{
  "train_examples": 295000,
  "horizontal_flip": false,
  "encoder_mlp_ratio": 4,
  "encoder_parallel_block": false,
  "decoder_width": 192,
  "decoder_layers": 2,
  "eps": 1e-08,
  "lr_schedule": "cosine",
  "warmup_steps": 180,
  "weight_decay": 0.2
}
Rows from block 14 of the encoder of a small masked image model, named by matrix and row number. Rows with one number belong to one neuron. Each number is 500 + 25 x the weight over its row's rms, rounded and kept within 0 to 999. All counts start at 0. Numbers have three digits each.
After each neuron's rows are labels from the 100 images, of 14848, where the neuron reaches its highest value: "responds to" is what is common among them. Only what is clearly more common there than usual is listed. The data: histories of elementary cellular automata, time running down. In brackets: how many of the 100.
# fc1: MLP up (encoder.blocks.14.mlp.fc1.weight, 640x160), inputs 80-159
# fc2: MLP down (encoder.blocks.14.mlp.fc2.weight, 160x640, transposed), outputs 80-159

fc1.33:523433484522454482460497492500515540500518525481513523489518514508489488512501474460480509527497521476505471504538497449530495562491529467504495519484505510522523540477503530486475476506488519500468520521507514531512494484530446492470483495
fc2.33:464515511491528477509536522486515454481487484508508542506523506474542508511485493506515486488466536486498482514445479517486537477534520466507493504499486467528467501526507498505506507518513488503440467481487530510538490481494499513539494482
responds to: 011 turns on (90); 110 turns on (84); large cells (75)

fc1.57:518444503523527488520470486511509528552517471515524511503482490520505507500524485453509493511521531465473494478548482469483463544461509494466527471564519452541534497491489546447540452497497502514514512537498502476504513524499440474463505497
fc2.57:494502499479489488490518472511502474493468444518476478454525515453516511524476518517476537501506504533525468493478534509486529512526524499490497499469504498484477493517494532508530505462514489510511496459493502483515505509495498457475506500
responds to: 110 turns on (94); 111 turns on (87); 011 turns on (86)

fc1.625:477453517515464510495524469523501516518506511486514497520459469501536508479502499477483492443498506488497523495536512487491442547504493483459494525461549478503527458494538483471473456503531480520479454532515512566501503526488528465508520477
fc2.625:526506481474483522541509466482542499508491450502471481482530509463478499507472466497484510539500472532517493482499494497500487463486476511505480499539473476493454516490500567507536549511496514521498521478466488483509507465517460522484471507
responds to: 101 turns on (99); 011 turns on (99); 110 turns on (98); 111 turns on (97)

fc1.482:477468497494519482471517484493470477479505466536506507533497511489493532516494502480497492525478471478516514499574519456465454480523507478475522507429481485452504511505457504507509492515524498505465502541490484484468543503515482477493462534
fc2.482:458458463515473471511477503524544486465494530452527516481510535514483531526492491463467539503531504483526496536517584481472488519525524533486495481501509506493472470495495499491504530484489460493495512497458474548527495468519500497508533494
responds to: 000 turns on (76)

fc1.615:507464485473499533457517504505524568508488504495508472532477530464502502516508486504451502473471503459518539573513511542498477495473530484511524520493516517525499572516517476510486504464463470504450514471487479523513535508514553494477475494
fc2.615:489530529499519533510525507478506495513507484482489476429533498538534521504479506503539506492471465521504527440503504490490464476500510521526501482457509498484491507466471502458488532451525480522493476498551547483541465478526476485495486512
responds to: 001 turns on (76); rule: rule 62 (27); rule: rule 131 (26)

fc1.14:528542497496474519430519530481529501554487545535465479520506494493527494518490509494530516473515528457489510554493506507465465479476498494494500514516519514507547515470500530506517488428523490505499499457524466462508504520514479529485518548
fc2.14:476510500478511520484525483469492559488502496550510499470499507508462510462495453481549537518538475513530476512478450534513528489454531491484471524456504495507518539532467456539481524517544498462541475521514493505518458526515472484477505513
responds to: 110 turns on (80); large cells (76)

fc1.517:496505471476511514498455533439505521529504489517500500488528485458491499526501479527498506496513438511472495509493511547552483472487512509463527480503499562509537463501504534463526515534463516497466487505485549478492513506483503511483536456
fc2.517:517466484511484520451467498484529471504523462474503466558514532513506494474491563496502479494483517485471525460484505485473509507499494524510518483456496501532529503485484487480450501481520476458569517503540578510529488493483484494524494514
responds to: large cells (80)

fc1.351:482485530471533508511543457467508474508482535477488497512450514480539518446453482547505538485497533536507486517530512538482466495495518505516523483520498512452502512495516481475509472469509446525462525513505504495497445493519508527479458497
fc2.351:471477511474489486501540553511522520537514480526505560491522533476509510526505482470504487499486501578504542503547556498526461508512478498490527482453480473483479487499469547507481513496476496527524477510488522500508515493483500542499492523
responds to: rule: rule 62 (27)

fc1.248:504492462464507512481541513499516503504498465467479477521487492504469504544504515495504527501496485526533495479468516512486484449501512465508530490517498493463487471526494513501564530472485515495504519491516444552500491569489523478524521488
fc2.248:506501537557500463486474536483483544523506524513529466504520519525524529496459506504474477482511551472508542467502488463492533530493479519511457535499498526532536522489516493527495504514491486546511513492505524478513467442496467504485490521
responds to: 110 turns on (76)

fc1.522:505481511514462495524486549516470513501482518499503517574505512513507458509532465517506506523476488537515511506472523521508423534511459530467521472487493476510497508558543470529473549508508533507491521474483512514503496488515518486483532505
fc2.522:510500532520479520526461515527473463488542480501489482467529500502438461506515479497499488499483471515502462526502515504481504491507486482521478484486505490516527477492496481474534476478500488476512499526468497492444476515542524508487478491
responds to: rule: rule 62 (26); rule: rule 145 (25)

fc1.66:484494563513483493525476476510507526564502469521508496508504509480507499478510484490484517480490471491508463483564478520494461519515486521465516513540507488561508513465519497501517479499492516544522503501466518451523523505524477488418502478
fc2.66:502515455495499532490543487507508525500473484492464486489448521473496488513474533485499507503503497541437483493520542506492484493501550502488528500478500510461473534487485491501505524465479523491511482496527476535495516535500504438487508470
responds to: 110 turns on (89); 111 turns on (84); 011 turns on (82); sparse start (61)

fc1.575:457506518516473477489482531514509454461502506442464514519483521515474547547473507551485498489474492473470498500472476493493534482518496458458486485529494503472458479507545461495502460495490513515517521506487489485564535526486510496511483532
fc2.575:505453522536496495496476481509498463510454523488508509513519486489499492548478493526490501516518490490529452537518464482473498482505490513505497495498482500504531498488466468521539456498496527520480488472568513522464518479504539441511509493
responds to: 100 turns on (81); rule: rule 145 (35)

fc1.94:515500483502516502528494499516480517501516486496508499510501516493517456491476533471471474481506545490537495508506496505489524521531465500504473516496477494531477447527508459538449476503492531497498546467483443515504514507480518510560527517
fc2.94:495511501498550494500533475515493501465481490536499516497518504514532489489491466521523505498470453534459513482553512534534505498479496508510512510519506466484512483474529534492541522502495537526509479506495484489445508514481513533452492483
responds to: large cells (86)

fc1.382:529485514482490500517514466495491499462538517536517525494429515551480458496486479511512485518473508481494547461527512497499481486470502512476516516494475476512496474483476510525484477476475507509471521525454498531502496496532445505515531448
fc2.382:524480508509468483544488524509508476516517506492503478509526528503451499487456527474546469470498532506516522447536537514459486562507490503556527476479490492474489466518533478493489482509476543545529512465487502475579567472518501506502520501
responds to: 100 turns on (83); rule: rule 145 (31); rule: rule 118 (29)

fc1.518:496523480528512564523511483495509499495478477527517471513566494527467506486534525483482513533493528491504469520503515473522503494530482505466492492470486507489483512501495525496453454504511492514481507468501495515531509485516507468516526499
fc2.518:510475517489548435492490484485460491521455539481536467504496519465511506475485509512469491500498465500488461524506519511476510485526513515474515508465537492505510539487514489512485428450523487458461527489500458509461552514518534480518485478
responds to: rule: rule 62 (30)

fc1.592:535511483482575485498501510514522434493519499508503550515493484525533525493503490453519474507542507485475519487517524473496477512497474505525450483537504525485517458508513493448488486523500512500483483519510537503504517484501441481505475545
fc2.592:487469524498474577473518448518503572514524497518479456502521512446458519485496499519466490484498513531484470506531498507507464514486482495461550520471487508540485537512530541536496485500488511521502524482482502509519493536489537464477521487
responds to: 110 turns on (96); 100 turns on (85); 000 turns on (85)

fc1.137:459469505494543436481505521493496531486479522475473521498475512474532464507496488501497529528477485509479472480526470518535482505519525513518493474563507484507516513509523475560472513513481453487525485492522514481494477513485524455539483504
fc2.137:495481460522499531519480493518470473527505498527486494462516479496506480515553477487534521500498505468543461518469488503504500498493523518497500483456490524482487506532495476514516499507519495487517481508525492495465477478504493441500493482
responds to: 110 turns on (78)

fc1.548:508521493510481504548517555459472504521500510520509511503491499491496565509500484514454481495475469494470503526469518427488520498493518467445517453471492529496546437520549497518527546502525536535504505503460509496482511505535513526504450488
fc2.548:499476490522440484508494490505519469493496488502504511476484512509531514524466482499471514499486521520510512482470491494486558510496511511501572515559495481518500542490502531469542466521514467511491500499551510509495524507498534513493487494
responds to: large cells (69)

fc1.263:463496490484519462480474505501511501479459529464511500450523535506492468510506488493528496504462507513501484528482509557494463563517516504446506551427494502492513517500500530473461486507486495526532468494491552501506479523503527528438503516
fc2.263:518515507496484546517538504504521510519524452514462499533512480490454486486489500529479488508492505522506484485535473483512502456493475512496515504509494452494477466495484528499545512516507501536480513503507479524490520499502471531549520490
responds to: large cells (100)

fc1.264:507492491547448512496512481497487472535483529479509496507445478565490523475514495498482530477503465509552534487495516486463564508518514507531523525502511479453491492500486460500509483479474467516468465447528517511505497477534499492509482506
fc2.264:502488483505479534529517507479477533463531487497486551513513505475494500530521456481508438487491511472473519529487473521512473499489484493515477513469497450483525512544500504491495487523516552504469539541482499477512523496522511520520505481
responds to: 100 turns on (83); rule: rule 145 (26); rule: rule 62 (25)

fc1.442:453469471494515511515542456491505530467547454458507498526495494499493517500509490493517483501518477504492474501550493437489488529515566506513520500482481537491501459515487529515498477533538485510481554552522518524476534529484537532501484448
fc2.442:528472483493488454533517507517530489498452517505525505511482521511497510521537503487471485487519489492465479487563577499504504515513462527499506514492488496477523484481466523478508465507489535526500518491474512544539531495514492521496496506
responds to: 100 turns on (82); 001 turns on (75)

fc1.24:517493493512463529488513511501493515533514531463501486514465460540496547463468472520480500516504513459497557509537505485505527525513498510537519463530504533475490511522493484514503474459463491511428469484520525563508508499515538509496468508
fc2.24:507499500515506487521538482479491496510532525505508519471521500501504515526542483475537453505459473513505532476456492509493532533504492484506510520488501458534522534500481511476464507526474520496499546547497539452511557492502494501509493521
responds to: 001 turns on (75); rule: rule 62 (29); rule: rule 131 (28)

fc1.501:450501517527479517500535473535477519504509511451490506456542505540503478470521531532511482459491493484505506495507539514484519515501484510481471515519520484527474465490517493551531431514470539494542553536488513519507497493468512506471478498
fc2.501:524555470473491541524518499513492514463489522477485474487521531465486467512493477522495458516485531510496475525542494516500530475522464489520484532490482469467484447520519489488493449492485523501503503498475482480504506523508518449528488507
responds to: 001 turns on (79); rule: rule 62 (27)

fc1.418:504479509542508462502512481449508550494519541522514505505447513503528477512498456491512527470493505510521469489505483539540481487469497538498439481520519508499503530464516498458509508490484458489505454513488505531469465479537487490519469473
fc2.418:472490509506440487455492511517494492534528475513519468502494497493495499498507513484502509488518514477521540517492505495466455486501491488529480503442511524439468491521521492495496534504501496520520532493494507498544487514494471465509512499
responds to: rule: rule 62 (26)

fc1.566:510501509519457523466517480573493508493466493526485509496486507444505491493493498536519485510505458511470476487548529515522462552504504527505511492496498494486525562508512529456492449481509450504475501508492501498542489519513488474478513477
fc2.566:524506501524486505514489475445505539501499508500514466491546496533463472502502549482455531504511487509524505537495474493480497495441517489508489504467517484526507473459492485466481513512521540428528521517499487492496530460506498509495483516
responds to: 000 turns on (79); 001 turns on (76)

fc1.41:524498473508501497514496503508522482508482571477494507564489496562489501515514468488501531479504508489523507520470498459482510468480476473525504482502516512492488479516484465501475522517503508510521484519552491533431502520493494499521473478
fc2.41:461483475453454482502516515470520532463502488550511543490485466506537489520527442480482566501520496513512517502521526499485465498495481513495484499502512507493518488494485483507498502479515515541561501465508517469517503470500536524506485517
responds to: 011 turns on (77)

fc1.427:467496496478496480501440455518512530499507534473519548525498465490506456502528476513474474506519524445496455537536492496462459522478498506491532539437498521528480535502494515486440555457483514496501496464510500507524518513500482481498498514
fc2.427:476531549539543499494568530492510477471490509485474520500515520488512504491480488509506460488487534474485540501495500545485483518495478510500470504554508494491521484505482468510532495511494535542490471526479479502508485480520540489493502472
responds to: 001 turns on (86); large cells (79)

fc1.380:482428530488466517529526516522510541491514522541504483525448509515507506494506490491462455510557505484481484517542493487487518529537531524475565494466501565518504538494497498487418492472471460518516480523560497501474497495504492496524499489
fc2.380:528528471531496506505489515478483520537485494497515461488515502493494471476501494479520477509447498488524524471505456516502464498469543519483499527527500446488458480486473510489504496539528553506501495530501524486497471447519488512470509501
responds to: 110 turns on (88); 111 turns on (75)

fc1.608:484498487509544509449500469549481503485477509497449482465479518464476502505500524521511494501511481483488481475512513484504543504528500497516505467506468556479537553484502442523455526476500480502492514478511499536510501492521484482527514527
fc2.608:481483498520480504488501465514448500482461515518517492504487512519479521485501522517483500507513496486480515510466496527525480483475529470502501536523498451543498477527477533501534511519538522501527511517511517480526511485481509471463522512
responds to: 000 turns on (99); 001 turns on (94)

fc1.53:521541518459501552553449460500536529546531491541503518463484507499488465531493479490491499503524494486425456518549485542509468520519499541499494516514516529502472515471513495507495525477476518516546509510455472481468492519530487502446496485
fc2.53:466512495539497486480514486463535537450490537492499500475507501465481470503512482488501491506477530505502511522500486526483461532494520502493468523450499461531496505482517516525534509521492540543518530500536505483503492475481530523514497489
responds to: 000 turns on (92); large cells (73)

fc1.312:450468525540547540515499511511526507494517468481493479505523510500478518468544524541509500493530488499451525470499533513518531498532530490460503522499497526479544496477514551478497434484516534508503537523510477524533535514528507501495487551
fc2.312:513490465477479510489558483507502500505451530485509504516540528467497492510502539515500483497493506474534511489546543460487537492506433536496497515489506436486459478485479476505497463485520506504495480480491470520488509479523485479494516512
responds to: rule: rule 62 (26)